From a checkpoint of a small multi-label image tagger.
Training: soap at rate 0.0044, 29000 steps, batches of 192.
Data: trained on rendered dice on a table, 145000 training examples.
Rows from block 3, named by matrix and row number. Rows with one number belong to one channel. Each number is 128 + 32 x the weight over its row's rms, rounded and kept within 0 to 255. All counts start at 0. After the name is the row's rms in percent of the matrix's.
# convs0: first 3x3 conv (model.blocks.3.convs.0.weight, 128x128x3x3), inputs 78-90, a 3x3 kernel for each
# convs1: second 3x3 conv (model.blocks.3.convs.1.weight, 128x128x3x3, transposed), outputs 78-90, a 3x3 kernel for each
convs0.62 112 [126 194  96 146 107 172 166 154 112 118 126 113 131 163 158 117 116 150 109 118  86 162 141 139 109 127 183 138  53 115 141  87  26 153 153 157 125  68  96 126  95  81 204 114 142  66 130 108 131 135 166 116 167 152 148 145 132 121  71 109 119 116 161 124 132 125 134 122  85  50 123 100 155 133  96 154 110 129 125 102 115 121 133 118 178 254  56 188 107 143 116 153 137 131 122  92 147 114 135 132 150 132 161 178 122 143 102 112 103 149 135 105 177 107 101 157 132]
convs1.62 099 [122 147 115 122  95 133 125 145 125 119  69 109 103 222  80 123 115 112  94  92 124 162 123  79  87 148  89 111 155  83 151 121 126 107 170 191 137 144  85 101  97 139  82  90 100 159 125 143 166 198 135  99 107 104  92 127 140 158 131 163  89 148 117 139 184 125 146  96 128 157 112 131 164 139  93  55 104 132 177 168 113 117  82 173 146 232 151 104 105 148  75 119 119 121 148 117 116 151  69 102 143 119 124 121 156 123 172 167 168 103  95 142 140 139 138 145 130]
convs0.63 107 [211  98 108 164  79  84 144   0 161  74 154  98 116 123 119 124 145  85 161 136 110  94 132 117 168 136 104 102 143 182 152  81 113 116  98 156 107 154 153 127 117 135 120 173  93  97  42  86 124  87 124 166 106 126  96 157 123 109 143  93 155 121 178 113 103 132 146 149 127 146 112 138 122 105 175 154  73 178 110 213 135 109 126 146 156  98 145  69 124 168 120  96 189 151 131 163 115 164 154 122 160 158 175 150 116 176  85 169 118 186 147 127 154 123 112  99  96]
convs1.63 106 [124  82 150 147  49  74 177 151 146 120 181 158  97 101 141 138 248 135  98  77 114 101 136 128 172 148 147  73 131 116 146 135  62 130 126  87 109 131 153 129 170 129 150 128 147  63 129  67 142  67 178 111 151 129  92 129  96 143 113 101 126 129 130 140 159 139 112 122 105 118 109 178  79 102 137 216 165 126  73 113 132 116 117 146 143 175 101 115 138 154 115 141 132 131 132 114 113 108 125 110 150 171  87 129  78 125 116  91 114 122 104 115 117 101 153 104 149]
convs0.64 096 [121 121 137 155 156 105 173 131 122 142 157 152  87 139 120 140 109 138 120 126  97 122 149 151 148 210 173 139  88  99 123 116  37 153 136 164 195 177 141 142 172 162 116 159 115  85 113 133 145 136 198 168 135 158  96 157  72 125  99  86 127  94 133 180 127 147 169 176 154  84  72 122 115 188 132 102 126  74 157 138 136 137 147  82 112 186 124 140  97 105 128 137 114  98 133 118 142 132  99 115 143 149 131 162 118 192 172 141 175 181 164 146 185 157 181 203 149]
convs1.64 095 [ 78 158 135  77 114  91 152 199  58 143  56 155  58 147 107 199 144 172 148 161 158 127 147 176  95 176 167 116 144 151 100  95 185 130 153 194 123 114 139 129 103 167 136  81 159 110 100 102 148 228  81 204  82 153 179 144 100 236 169 137 122  63 124 140 250 188 122 107 160 121 129 131 114  84 131 162 112 179 109  92 138 154 161  84 123 142 171 106 100  99 108 104  86 109 111 109 130  98 127 122 112 137  91 172 157 143 138 118 133 176 156 135 141  97 120  86 138]
convs0.65 091 [133 106  98 176 139 169 135  90 196 136 124 148  99 108 113 110  89 134 152 176 165 103 129 176 131  84 136 132 134 114 163 127 176 133 150 180  88 106 180 106 106 112  81  94  79 140 153 132  95 101  99 127  82 145 102 100 127 113 121 104 145  94 128 108 106 138 154 102  87 154 137 143 205 120 109 179  92 102 115  94 108 125 140 149 119  81 156  42 174  92  77 172 142 143 182 144 133 166 108 149 120 132 157 132 163  90 121  63  93 111 154 127  92 121 152 108 111]
convs1.65 095 [123 126  69 110 108  51 136 150  94  87 139 130 141 126 132  90 111 131  61 167  94 139 145  94 160 134 129  69 143  56  89 150 142 144  73 121 120 139 128 132 147 123  85  99  77 175 145  99 110 169 164 115 133 123 128  56 144 125 115 139 181 109 111 148 122 114 170 136  95 125  94  94 136 160  51 164 161 157 150 175 123 124 111 127 141 150 120  81 128 128 105  79 111 110  79  99 122 108 106  97 109 126 106 134  92  78  88  89 163 142 139  84 111 156 110 144 148]
convs0.66 100 [137 134 121 120 115 124 152 102  97 104 133  70 115 136  99 176 164 122 150 164 179 122 102  70 120 144  93 125 186 144 203 171 105  34 105 136 167 164  97 123  99 114 135 141 142  86  83  92 132  88 114  91 103 157 130 179 140 150 101 151 133 103 103 144 124 123 113 106 133 152 139  95 128 153 146 122 137  90 161 152 132 111 143 149 125  80 106 140 144 150 137 129 128 156  97 132  99 125 135 142 104 145 172 106  98 109  93 116 111 131  68 121 134 147  74  52 108]
convs1.66 104 [ 82 134 154 109 141 167 116 106 113 132 154 143 123  86 160 120  86 132 105 127 120 103  94 135 101  54 137 132 100 126 142 109  97 165  86  85  98  84  97  83  98 105 130 127 132 117 169 140 129  85  59 125  25  78 152 178 118 132 115  92 216 153 131 130 166 148 107 112  67  92  96 138 153 148 196 110 137 103  77 126  79 162 149 136 155 134 149 132 131 109 143 153 108 170 183 117 128 130 123 120 124 132 157 170 104 166 139 101 124 107  85 106 120  83 138 151 134]
convs0.67 087 [138  90 149 173 202  64 102 111 127 128 140  95 142 115 176 164 197 202 135  32 110 112 114 128 143 106 103 109 114 141  94  97 149 131 147 103 167 151 133 187 104  99 148 139  78 109  92 131 147 107 130 135 136 105 166 135 107  84 133 156  97 114 113 127 141  81 154 150  89 171  93  87 118 148 100 136  86 101 110  86 164 118  83  58 139 125  88 163 152 147  77 106  89 100  92 133 107 114 140 143  93 151 165 149 178 137 106  96 157  97 175 163 119 158 180 145 102]
convs1.67 084 [126 164 141 179 192 112 108 148 159 120 122  98 116  59  85 121 200 126 110  67  94 114 153  77  98  69  95 151  68  98 153 176 160 164 115 130 105  91  84 103 125  70 112 125 155 113 150 126 194  90  84 102 133 125 187  88 108 173 121 125 124  86  88 197 118  98 155  88  75 105  94 116 115 152 133 141 105  77 137 114 114 122 153 188 101 120 120 133 126 167  85 108 112 102 141 106  68 149  90 159 100  87  97 148 169 140 107 128 190 169 152 220 147 149 201 158 141]
convs0.68 088 [150  60  85 113 148  34 157 146 188 122 148 165 129  92 129  97 142 147 117 108  64 119 164  98 145 135 130 154 132 120 207 144 119 104  24  61  82 112  97 169 122  79 138  91 135 149  89  86 156  95 104  97 120 133  73 105  94 144 146 127 145 146 142 157 158 138 116 106 147 160 155 170 148 116 171  74  95  68 153 133 119 116 130 112 117 161  81 171 141  92 158 144 140 150 133 131 138 165 157 101 100 149 108 102 123 110  94 106 137 172 169 141 171 134 152 176 142]
convs1.68 087 [148 156 175 151 126 139 134 138 121 102 127 199 129 144 118 123 119 100 128  92 107 105 134  76 147 133 154  90  89 112  87  74 136 155 151 149 115 157 130  94 136 130 117 123  73 168 145 147 158 138  92 125 135 110 229 171 154 133 189 120 117  96 112 116 156 197 109 105 142 114 106 144 129 137 124 111  83 181 151  85 100 126 100 110 166 141 101 162 147 115 141 132 141 112 131  92 127 124 104  55  79  21 132  88 118 110 109 130 143 122 139 129 139 142 217 182 153]
convs0.69 099 [ 95 162 146  75 137 131 130  95 116 135 138 147  86 175 116 132 114 104 105 133 203 126 110 155  87  82 168 165 134 117 149 153 167 188 130 176 100 117 232  63 116 189 153  97 175  96 132 191  78 119 133 129  99 141 147  96 117 127 150 107 183 147 114  86 123 121  87 135 101  87 103  95 125 102  92 175 118  75 166 115 119 119 159 103 108 117 101 154  59 145 137 122 126 113 114 113 151 118 132 155 183 109 156 131 106 133 158 139  95 135  18  61 150 123  79 125 172]
convs1.69 096 [ 56 120 132 127  80 155 151 134 124 137 140 127 107 126 180 137 123 133 153 142  98 122 121 117 123 126  86 115 113  84 107 153 139 189 182 193 110 104 119 119 123 110 136  61  84 128 117  76 118 132 167 130 116 114  67 107 143 171 125 164 123 122 184  71 119 149  93 132  85 107  85  96 154 118 122 111 120 183  90 102 166 111 109  80  95 116 106  98 102 120 160 189 165 164 156 147 155 177 166  72 119 155  83  98 150 114 120  84 145 138 152 115 153 173 121  91  80]
convs0.70 105 [100 129  99 146 128 108 129 102 113 129 145  95 152 175 186 144 145 121 125  95 161  91 167  90 136 132 118  55 147 120 120 182  37  96  95 104 107 139 143 112  95 102 128 156 138 121 174  79  74 142  65 138 168 147 112 146 109 127 168 122 116 116  85 156 139 120  95  98 137  27 134 151 116  95 149 116 106  97 169  81 116 105 119 105 141 133 166  77 123 111 150  95 171 143 120 121 149 124 111  86 102 145  97 104 136 136 100 136 155 132 117 183 163  42 121 110 150]
convs1.70 109 [104 186 161  88  77 207  77 153 141 132  74 127  93 134 125 122 112  77  86 116 134 101 157 106 100 158 143 100 142 119 138  58 106 149  78 223 144 169 126 125 167 169  66 105 139 131 138 173 107  64  81  44 121 105 138 144 114 133  82 158 111 184 196 135 136 136 154 156 100 144 120  87 127 130  57 115 138 145 110 161 143 145 111 142 152 124 145 126 115 115 121 113 105 154 150 131 126 141 111 156 118 123 130 106 130 133 154 150  79 104 144  93 140 131 116 107 168]
convs0.71 085 [129 195  55 134  57 106  88 123 182  76 140  80 108 138  87 118 108 113 131 109  74 134 119 139 158 133 117 141  80 107 201  49 139  99 225 138 111 102  92 131 139 144 197  74 125 128 107 108 161 146 151 126 113  67 114 160 102 145  76 157 155 110 125 168 157 133 143 142 114  91 114  93 176 143 138  85 112 143 114 130 139 130 123 101  81 105 145 181 127 133 161 120 129 192 141 117 221 131 142  85 117 142 104 116 118 119 111 129 115 124  68 114 124 156 181 173 117]
convs1.71 090 [106  65 148 151  95  90  96 135 112  75 148  94 162 150  72 209  73 101  74 144 146 178  62  82 135 119 105  72 127  93 121  96 137 114 144 152 121 120 128  67 132 129  81  86  83 131 137  89 158 124 151  45 136 102 189 185 136  90 120 152 130  91 108  84 114 118 129  99 133  72 118 148 171 164 143 154  83  96 124 151  74 161  84 164 116 107 130 132 102  97 163  97 123  85 127 106 102 122 124 179 103 110 108 116 148 164 164 171 103 155 136 169 164 102  85  54  97]
convs0.72 096 [ 96 133 122 103 129 200  97  75 156 116 128 153 123 152 172 130 163 138 100 114 115 125 136 111 146  95 144 113 142  59  97 137 174 175 155 197  99  94 124  69 119 114 112 145 133 195 149  95  97 154 129  76 114 117 118 125  94 138  99 111 118  88  97 154 117 120  88 146 112 116 134  87 102 136 160 124 119 164 126  65 120 134 117 155 106 161 114  96 167 169 165 149 149 142 147 128  96 148 116 176 148 109 112 128  90  57  68  87 174 169  89 148 151 111  90 140 132]
convs1.72 099 [132 165 112  88  61 109  63 100  99 129 145  86 115 125  69 127 136 157  98 110  92 106 115 170 112 122  96  19  48  72 130 128 152 156 125 111 116 111 115 119 113  98  86 104  80 186 109 164  86 114 107 133 158 151 156 169 243 124 137 122 120 108 117 111 132 133 118 104 133 134 122 114 131  81 120 125 116  68 132 154 163 140  88 121 129 132 147 139 139 134 107  93 153 134 118 102 125 142 152 145 130 129 123 101 106 111  96 124 162 118 136 126 146 109  90 105  87]
convs0.73 087 [154  98  68 210 116 171 135 135 134  63 105 132 157 174  87 100  65 164  92 109  94 180 119 100  69 146 100 218  82 164 126 146 101  91 158 217 125 155  83  62 125  70 160 159  71 119 129  99 106  92 103 134 124 158 153  99 142 162 110 136 145 144 150 122  97 144 168 151 165 125 122 103 114 110 108 126 161 159  88 161 124 189  76 144 102 104 143  79  69 136 106 137 138 142 133 108 116 181 116 145 157 195 125 101 157 118  98 186  89 100 103 113 125  88 109 128 145]
convs1.73 092 [109 112 191  74 158  89 106 162 122  81 121 189 188 227  93 121 104 122  95 132 143 100 122 124  96 104 135 116  87 162 172  84  93 164 134 134 130 129 108 146 111 145  92  96 137 126  98 108 122 115 152 119 125  83 161 122 131 132 147 134 186  87 122 112 163 112 159 105 158 116 104  95 108  82 138 109 106 142 142 160  41 125 114 150  79 101  69 126 176  86 140 168  87 161 101 125  83 126 122  79 102 108 103 117 140 137 123 102 141 125 102 135 130 126 139 121 127]
convs0.74 108 [112 110 105 114 129 170 133 112  81 126 123 144 163 115 156 175 113 157 149 111 158 134  69 129 112 151 176 129  88 128 138  70 140  47 108 113 104 153 138 150 102 138 161 136 122 151 168 120  89  68 107 111 120 142 116  82 121 149 153 141 149 111  96  82  63 168 122 161 179  96 147  80 139 125 223 129 150 118 136 178 153  88 141 133 140  70 108 211  40  97 117 104 154 121 133 168 122 101 134 125 119 125 138 195 119 182 144  88 117 171  96 147 122  69 117 127 134]
convs1.74 114 [123 152 134  72 117  88 147 105 143 124  93  98 137  60 167 119 173  44 135 100 116 114 101 162 122 147 174 103  89 153 121 138  97 144 102 114 136 131 129 113 154 118 144 132 128  95 147 184  95 164 101 107  54 116 103 204 109  93 129 170 130 164 147  93 209 136 129  90 120 104 111 149 135 112 147 187 103  92  74 143 102 121 104  98 145  89 125 176  75 124  96 122 107 134 106 109 105 151 114 141 143 157 131 120  77 156 111  87 117 137 132 108 137 164 155 135 126]
convs0.75 111 [113 146 159 143 121 113 137 134 149 115 142 123 160 133 129 154 169 121  90 199 162 126 140 165 106 156 136 155 161 102 156 150 101 131 107 183 115  97 141 157  87 114 170 135 129 157 100  68 109 139  86 121 142 125 134  51 177 104  69 135 134 139 122 135 160 207 137 156 174 197 133 175 169  99 141 159 140 157 156 131 156  70 155 159 138 129 194 173  94 149 154 184 206 130 108 217 165 171 209 125  97  83 133 118  53 197 124  79 148 133 122 135 169  77 164 200 138]
convs1.75 101 [139 144 101  69 138 155  60 107 128 151 103 122 108 145 143 164 118  85 174 115 175 132 149 141 147 228 164 102 107 107 118 104 129 153 105 152 114 138  74 130 121 125  93 149 131 121 128 196 125 124 150 149 136 110 164  90   0 180 111  83  88 145   0 164 134 199 140 172 141 138 137 135 165 132 124 144 159 122 137 129 149 124  81 113 131 114  98 121 111 133  85  99 122 131  91  95  64  81  90  86  94  83 111  73  91 116  47  85  91 135  79  94 118  98 112 111  99]
convs0.76 109 [ 70  82 142 132 152  86 101 151 136 146  72 171 127 133 119 161 149 131 124  92 173 148 162 119 145 138 134  83  78 172 115 228 139 141 174 119 152 112 161  83 171 131 132 109  74 168  96 146 121 115  85 139  99 106  98 178 113 136  77 143 139 147 132 122 134 102 134 117 128  91 122 170 141 117 121  99 144  54 124 131 115 124 115 157 100 195  67  89 135 111 161  79 158 136 113 115 158  73 115 124 132 136 117 136 133 122 110  56 192 132  91 127 146 159 156 111  92]
convs1.76 109 [145 110 145 132 109  98  93 133 160 141 204 120 153  92  30  91 144 164 129 123 109  95 134 134 122  60 159 145  92 167 178  97 133 162 194 133 113 132 171 114 111 166 133 166 110 130 117 119 116  80 154 127 132 165 174 181 140  84 143  96 156 116 112 113 143 130 151  76 168 119 170  82 169 114 155 238 177 134 138 125  68 110 119 108 151 118 118  95 115 107 176 140  91 151 142 136 100 103 142 116 191  90 182 155  97 145 178 104 117 103 131 135 125 110 117 110 163]
convs0.77 090 [104  52 109 123 159  86 124 142 145 136 168 145 125 116 153 117 137 137 161 134 162 130 110 144 178 135  93 219 134  73 133 224 161  71 133 175 142  51 118 151 187 127 189 139 129 123 107 124 110 128 104 133 143 117 154 137 111 186 114 130 106 102 113 182 165  87 105 145 124 110  88 122 120 101 184 103  64 106 119 157 121 154 151 109 129 123 162  91 115 151 111 147 109 155 134 122 112 108 126 103 157 118 109 149 174 118 157 141 104 126  84 170 141 155 139 177 106]
convs1.77 103 [123 135 142 112  78 139 104 108 131  92 109 139  65 108 201 204  36 110  96 138 142  95  93 181  80 133 127 116 157  81 106 148 116 144 154 148  86 108 163 129 120 108  55 119 131 135  99 132 116  52 161 152 126 204 102 195 139 132 112  53 177 126 127 164 108 107 155 130 158 156 150 173  82 121 147 148  94 125 175 124 136 123 120  70 186  99 157 117 155 188 130 164 152  93 122 150 132 128 120 199 122 129 137 140  76 148 110 115 119 170  91 114 124 145 205 150 144]
convs0.78 096 [120  88 156 147 140 206 149  92 108 136 124  91 115 121 116 144 149 142 126  75  98 114 116 131 131  94 123 113  88 160  83 109 107 195  98 129 155 140 118 123 100 133 122 112 155  73 141 178 111  94 126 112 122 126 125 148  90 143 115 153 120  88 168 124 131 161  74 141 148 131 190 106 107 135 199 132  92  38 170 112  47 116 109 123 139 149  85 177 143 138 100 162 129 177 150 126 178 117 109 142 129 133 108 128 156 123 147  92 120 100 147 110 164 128 128 116 154]
convs1.78 101 [114 150  91 120 117  69 137 194 136 129 152 133 199  13 113 120 214 101  70 147 170 121 140 149 153 159 125 112 123 152 166 119 104 174 152 124  73  86 109 134 156 106 164 168 102  76 153 125 101 129 109 184 114 122 181 167 119  59 104  96  53 137  97 154 130 132 128  71 141 104 139 182 209 129 150 205  87 149  72 133 102  69 109 102 178 127  71 140 103 151 103 140 128  98 108 121 120 122 116 130 110  86 100 134 146 140 136 124  85 137 121 113 145 105 129 163  99]
convs0.79 111 [147  67 119 137 111 177 115  85 111 122 157 139 131 133 193 140 136  84  67 180 132 162 129 142 149 119 176 132 140 159 109 106  61 111 163 117 174 134 166 119 126  63 118 161 167 159 111 137 202 148 140  91 137 117  87 148 119 136 137 147 110 118 129 162 158 127  85 166 142 101 145 152 130 154 129 180 142  90 175 155 111 145 193 104  54 165 175  91  84  87 105 161 133 132 121 112 122 117 111 173 113 187 124 114 120 122 132 173 133 108 153 129 110 143 174 129  77]
convs1.79 111 [159 139 124  88 138 103 173 137  74 114 167 149 123 121 156 148  54  68 132  99 142 186  90 140 135 102 188 193 107 114  93 159 112 102 108 159 102  77 120 102 117 115 130 130  87 119 203 111 132 123 122 122  58 189 153 191 159 187 156  81 139  81 109 123 174  97 122 130 152 119 123  98  79 121 188 155 121  64 169 124 129 102 140 120 106 158 112  78  97 136 165 122 101  86 115 176 116  88 165 145 154 120  93 182 199 163 100  74 143 149 158 154  61  58  88 113 103]
convs0.80 109 [119  64  92 190 156 168 131 137  95 147 110 130 122 121 142  51 151 159 128 116 105 111 107 116 154 128 148 176 194  67 163  96 104  76  71 109 142 109 149 140  94 174 127 101 154  92 108 144 121 137 110 146 142 179 107 158  87 126 144 136  87 117 102 155 123 133 120 126 122 111 140  87 108  96  97 120 127 118 122 143 152  79 164 105  67 221  55 159  92 172 128 125 124 124 145 129 100 118 136 125 124  93 107 150 129 124 166 120 136  90 110  70 113  96 102 144 125]
convs1.80 108 [111 162 198  99  99 141 111  83  77  73 229 137 147  81  88 174  48  90 147 162 115 119  95 130 107  81 127 149 118 101 116  97 177 195 119 107  81 141 112 148 134 110 188 131  79  99 165 133  58  78  62 103 108  99 188 123  82 111 163 123 147 119 132 162 116 140 174 153 151 120 158 126 130  96 137 183  93 123 162 142 216  84 126 159 114  81 140 131 149 150 144 127 171 123 157 151 163 149 143 126 121 125  77 130 147  94 156 136 106 115 107 111 119 139  70 111 117]
convs0.81 110 [143 111  97 141  99 163 144 186 135 118 117  63 148 110 142 111 120 110 136 161 154 163  82  93 156  94  74 119  76 148 133 105 186 186  89 135 114 114 108 165 117 124 169  97 134 120 110 172 139  58  74 119 116 131 116 161 122 139 155  97 106 132 102  94 137 152 122 147 165 103  50 113 137 122 150 124 116 123 150  94  80 120 111 124  86 144 152 126  85 111 200 156 124 155 121 148 124 153 145  82 103 126 130 144 182 148 118 175 110  81 114 140 122 135  99 148 163]
convs1.81 107 [170 168 139 141 181 103 130 106 146 219 148 127 173  67 111 140  94  98 161  78  69 108 154 119  95 110  93 102 134 158 214 155 106 128 115  64 125  88 109 150  97 130 118 120  97 137 123 124  99 140 128 113 114 122 100 122 180 151 123 140 168 105 154 113 162 138 111 113 126  48 122 137 162 201 106 117 129 128  95 116 130 128  73  95 106 135 121 123 134 152 149 179 196 134 138 167 137  84 155 161 184 154 115 134  99 103 189 210  82  92 129 106 107  96 156 102  85]
convs0.82 110 [125 214 104 108  45 147 116 162 123  80 113 152 184 101 188 105 112 128 163  98 132 106 137 141 142 153 117 109 104  87 160  92 129 112 124 180 148 116 138  71 102 110 181 182 104  85 112 103 104 122 111 161 122 163 180 137 167 122  87  76 141  87 161 134 121 141 145 134 126 111  92 141 151  50 139 129 117 149 137 163  58 122 118 142 137 112 130  37 160 156 111 122 130 107 148 138  85 162 135 135 143  56  95 133 137 158 133 127 132 101 106 107 140 138  84 188 143]
convs1.82 103 [142  60 120 101 130 150 105  85 140  77 143 130 171 142 119 124 215  69 139 145 101 148 168 107 114  88  99 120 150 125 122  46 121 146 145 141 140 127 109 149 154 115 139 146  65 122 118  82 165 129 238 131 139  60 132 119 117 111 137 193 107 191 107 134 130 137  86 131 188 151  96  63 149  98 188  94  75 115 218 159  28 171 130 131 126 107 160 129 122  79 144 128 125 167 136 115 166 116 116 136 114 160  90 121 130 132 130 177 110 139 136 169 124  77 159  97 134]
convs0.83 109 [146 155 141 163 115 146 149 106 118  97  99  74  71 124  80 171  85  85 104  99 116 121  89  96 107 131 120 159 137  96 150 124 108 147 121 109 114 116 120  97  82 163 124 159 147  63 150 122 125 191 197 162 158 146 247 105 138 100 104 132 160 113 146 109 105 189  84  96 221 163 120 161 156 158 117 157 101 140 128 108 159 147 110 152 162  93 129  59 118 131 112 180 108 132 163 122 102 196 188 182 116 116 107 181 180 139 179  95 131 138 122  98 122 200  79 144 159]
convs1.83 109 [ 98 107  78 134 129 109  96 152 117 103 158 126 120 104 151 142 113 111 195 118 150 170 120 152 160 117 173 134 110  70 127 101  76 127 109 166 149  88 103 147 127 113 150 128 137 117 122 155 109 123 133 120 103 175  81 138 139 110 141 152  75 167  59 191 100 153 166 146 144 177 128  94 109  94 113 125 107 160 145  58  99 146 136 102 129 159  99 109 145  70 179 105  67 159 117  95 120 109  72  97  92  76 111  55 150  84  78  68  68 140 138 105 133 134  91  82 112]
convs0.84 104 [114  78 153 128 136 141 107  79 170 171 160 135 141 146 133 158 104 132  75  97  93  90  88 132 122  85 161 129 135 175 172 128 162 122 189 110 123  79 119  92 106  84 117 173 120 160 146 111  99 128 108  92 111 141 102 118 124 140 136  96  96 100 125 137 182 154 111 170 115 136 113  97 142 124 143 122 179 119 128  99  93 134  97 114  56 133  99 189 131 162  99 112 127 115  98  84 121 139 104 169 106  93 160 112 111 108  93 175 118 135 186 158 170 175 205 147 139]
convs1.84 101 [156 173 124 112 145  98 110 116 134 123 128 132 131 136 147 128  93 198 148 102 156 149 143 123 136 140 112 151  90 106 146 116 136  96 136 141 105 146 137 139 131 130 134 143 120 124 123  80 110 125  99 110 101 102 153 133 181 135 110 124 124 151 146  95  81  59 103  92 119  80 122 155  99  82 107 116 138 155 100 121 108  97 135 180 142 151 133 112 123  93 131 126 202 129 147 158 119 132 151  75 128  79  95 130 106 121 127 138 146 200 184 156 192 154 172 145 137]
convs0.85 109 [114  90 101 137 188 132 157 126 168 146  82 153 114 109 152 167 155 126 129 130 138 105 101 108 101 117 163 163 118 112 173 170 108 180  90  96 132 105 144 191 107 135 125  54 150 116  64 120  75 127 160 159 180 146 129 109 101 117  93 135  64 135 136  96 151 157  83 130 138 154  96 105 131 104 173  57  50 151  90 152 156 105 177 133  51 140 126 215 174 116  70 100 107 130 151 111 124 151 127 124 204 146 102 185 150 118 203 152 138 118 154  92  84 121  76 121 141]
convs1.85 107 [117 145 132 129  68  55 133 157  66 137 127 125 126  90 176 136  98 130 150 104 142 115  98 122 151 137 103 152 123  91 159  80  94 159 115 109 112 152 117 131  93 153  90 106 123 128 113 125 136 119  68 118 178 104 163  73 219 110 132  92 123 114 146 199 145 143 140 132  77  99 140 103 136  93 155 157  48 105 116 204 112 117  78 113 135 106 165 149 107 112 109 136 116 110 182 116 109 124 135 147 140 119 142 163 178 106 126 114 111 150 106 143 141 121 176 176 117]
convs0.86 102 [148 158 127 211 198 159 125 132 102  79 168 164 112 158 130 154 158 145 116 156 115 125 130 104  92 116 192 135 153 193 119 114 120 144  42  93 119  78 160 114 122 197 183 149 158  84 131 178  95 117 129 134 118 143 136 129  97 140 126 116 157 117 109 144 139 129 142 148 148 152 112 128  91  88 119 154 139 129 127 127 143 102  89 108 161 122 135 132 103  92 128  73 133 136 145 100  94 118 125 135 135 138 146 105  97  73 108  96 145 130  99 106 157 155 135 118 147]
convs1.86 100 [127 122  65 117 133 139  98 101 189  95 116  84 158  57  85 159 110 125 116 127 160 119 143 146 119 101 109  91 165  96 124  54 126 146 157 124 138 207  59 135 192  93 147 174  71  95 120 130 125 126 138 119 147  76 203 145 119 111 126  94 102  90  85 126 119 110 109  96  80 161 135 109  58  94 134  94 170  66  89 111 138 137 147 149  86 107  86  86 114 164 185 133 142 187  86 160 122 164 157 116 132 120 122 145 168 133 140 141 130 153 123 141 109 115 159 114 159]
convs0.87 101 [170 178 136  77  97 226  92  86  96 140  93 120 121 146 145  98 110  85 157 166 133  60 125 193 115  93 148 116 101 167  87 172 147 187 112  71 185 123 109 163 169 116  62 150 125 190 159  79 122 156 134 166 102 123  88 103 155 124 133 134 169  98  99 154 131 113 119 136 158 160  94 127  70 116 107 134 168 231 103 140 116 144 124 170 138 121 120 176 105 152 111 115 129 148  78 125 159 107 116 141 117 114 116 162 145  78 140 178 149 144  62 144 135 144 103 110 131]
convs1.87 097 [105 136 148  82 186 144 106 132 109 166  87 141 128 117  53 186 107 120 135  95 123  97 131 154 122  91 130 148 138  87 139 147 255 135 135 152 104 176 174 129 126 173  72 105 143 174 119 136  96  99 127  77 167  70 171 182 113 161 132 151 149 143 140 112 101 123 139 119  98 133 114  98 153  99 153 136 101 100  61 102  83 157 157 113 110 119  86  80 122 157 163 161 128 148 129  69 116 132  90 117 127 140 167 117  93 122 147 112 120 154 113 119 130 108 108 123 110]
convs0.88 093 [115  47 104 145  32 110 192 134  92 135  99 167 113 110 115 123 127 114 118 158 118 111 118 155 165  96 133 117 110 139 121 154  78 136  67 184 147 102 128  79 146  90 123 114 114 127 124 145 156 115 115 133 124 159 122 158  84 124 135 151 140 156  97 135 128  89  58 120 136 134 147 125 149  92 130 138  94 115  89 175  85  90 161 147 102 117 188 105  84 192 161 124 162 146 150 145 149 151 153 158 102 129  63 126 151  88 108 142 122 136 163 152 155 123 114  90 132]
convs1.88 100 [193 128  71  98 167 184  84  87 160 139 124 158 120 181 204  37 134  39 105 115  97 132 133 113  71 162  82 109 154 102 121 139 110 130 158  82  95 149  79 157  76 122 144 101  57 118 142 164 118 117  80 134  91 117 128 104 169 114 163  99 145 110 101 124 159 170 134 152 173 137 161 108 145  88 127  75 146 123 158 167 125 111 112 115 118 148 101 123 111  78 100 114 134 157  97 141 119 120 119 115 119 115 140 126 122 159  94 151 121 126 132 150 156 120 174 125 126]
convs0.89 100 [ 97  66 113 135 141 170 134 123  97 177 130 168 102 141 128 120 159 107 180 180 136 134 128  92 144 130 151 175 155 149  79 133 118 116 125 117 115 140 138 141 114  77 131 126 143  92 121 125 110 160 132 149 150 139 138 117 168 131 107 103 159  93 107 133 103  85 139 171 129 137  86 121  70 144  94 138 110 138 144 112 106 178  73 158  87 107 209  89 160 133 135 122  88 158 101 122 159 118 128 113 120  75  90 102  86 103 114 106 111 131 104 122 141 124 170 151 153]
convs1.89 110 [ 94 200 149 111  96 143 117 134  78 207  92 144  70  45 119 158 198  68 107  94  90 138 109 135 102 185 142 102 107 148  75 162 132 143 154 164 122 138 168 170  84 111  51 140 109 118 147 138 129 128 167  73 106 108  84 102 119 138 203 118  94 124 101 115 130 115 142 160 157 177  88  84  73 123 124 130 113 184  66 207 184 135 165 119  99  95 147 153 107 164 136 119 129 133  98 162 143  93 150 108 119 111 146 110 135 123 130 157 170 170 131  91 143 134 117 127 106]
convs0.90 103 [146 190 145 243 126 143 146  98  64 154  84 138 122 148 111 158 136 117 152 117 163 175 141 134 126 130 151 130 128  98 186  60 122 140 144 141 114 175 155 133 179 151 111  87 119  37 111  96 191 209 117 163 111 128 135 152 113 114 102 149 147 122 133 123 112  80 134  91 147  86 106  96  99  80  81 140 108 124 105 135 227  88 168  93  53 180 160  84 126 110 138  99 128 130 152 128  92 124 106  92 125  80 139 169 134 131 105 114 127 168 120 172 167 150 155 197  92]
convs1.90 104 [ 79  73 147 127 133  47 174 147 160 140 144 108  86  88 136 116  56 150 123 180 155  90 173 137 111 168  89 132 161 152 169 170 101 110 135 149 158 143 108 132 139 125 158 130  97  93 119 133 109 136 116 137 116 110 161 157 103 109 120 111 153 104 135 124 124  78 128 113 116 112 118 117 120 134 164 135 140  95 127  96 132 138 141 150 120 114  95 143 162  93 154 113 121 147 113 116 112 124 121  94  98 156 155 135 142 185 121 121 140 108 100 176  94 129 217 114 110]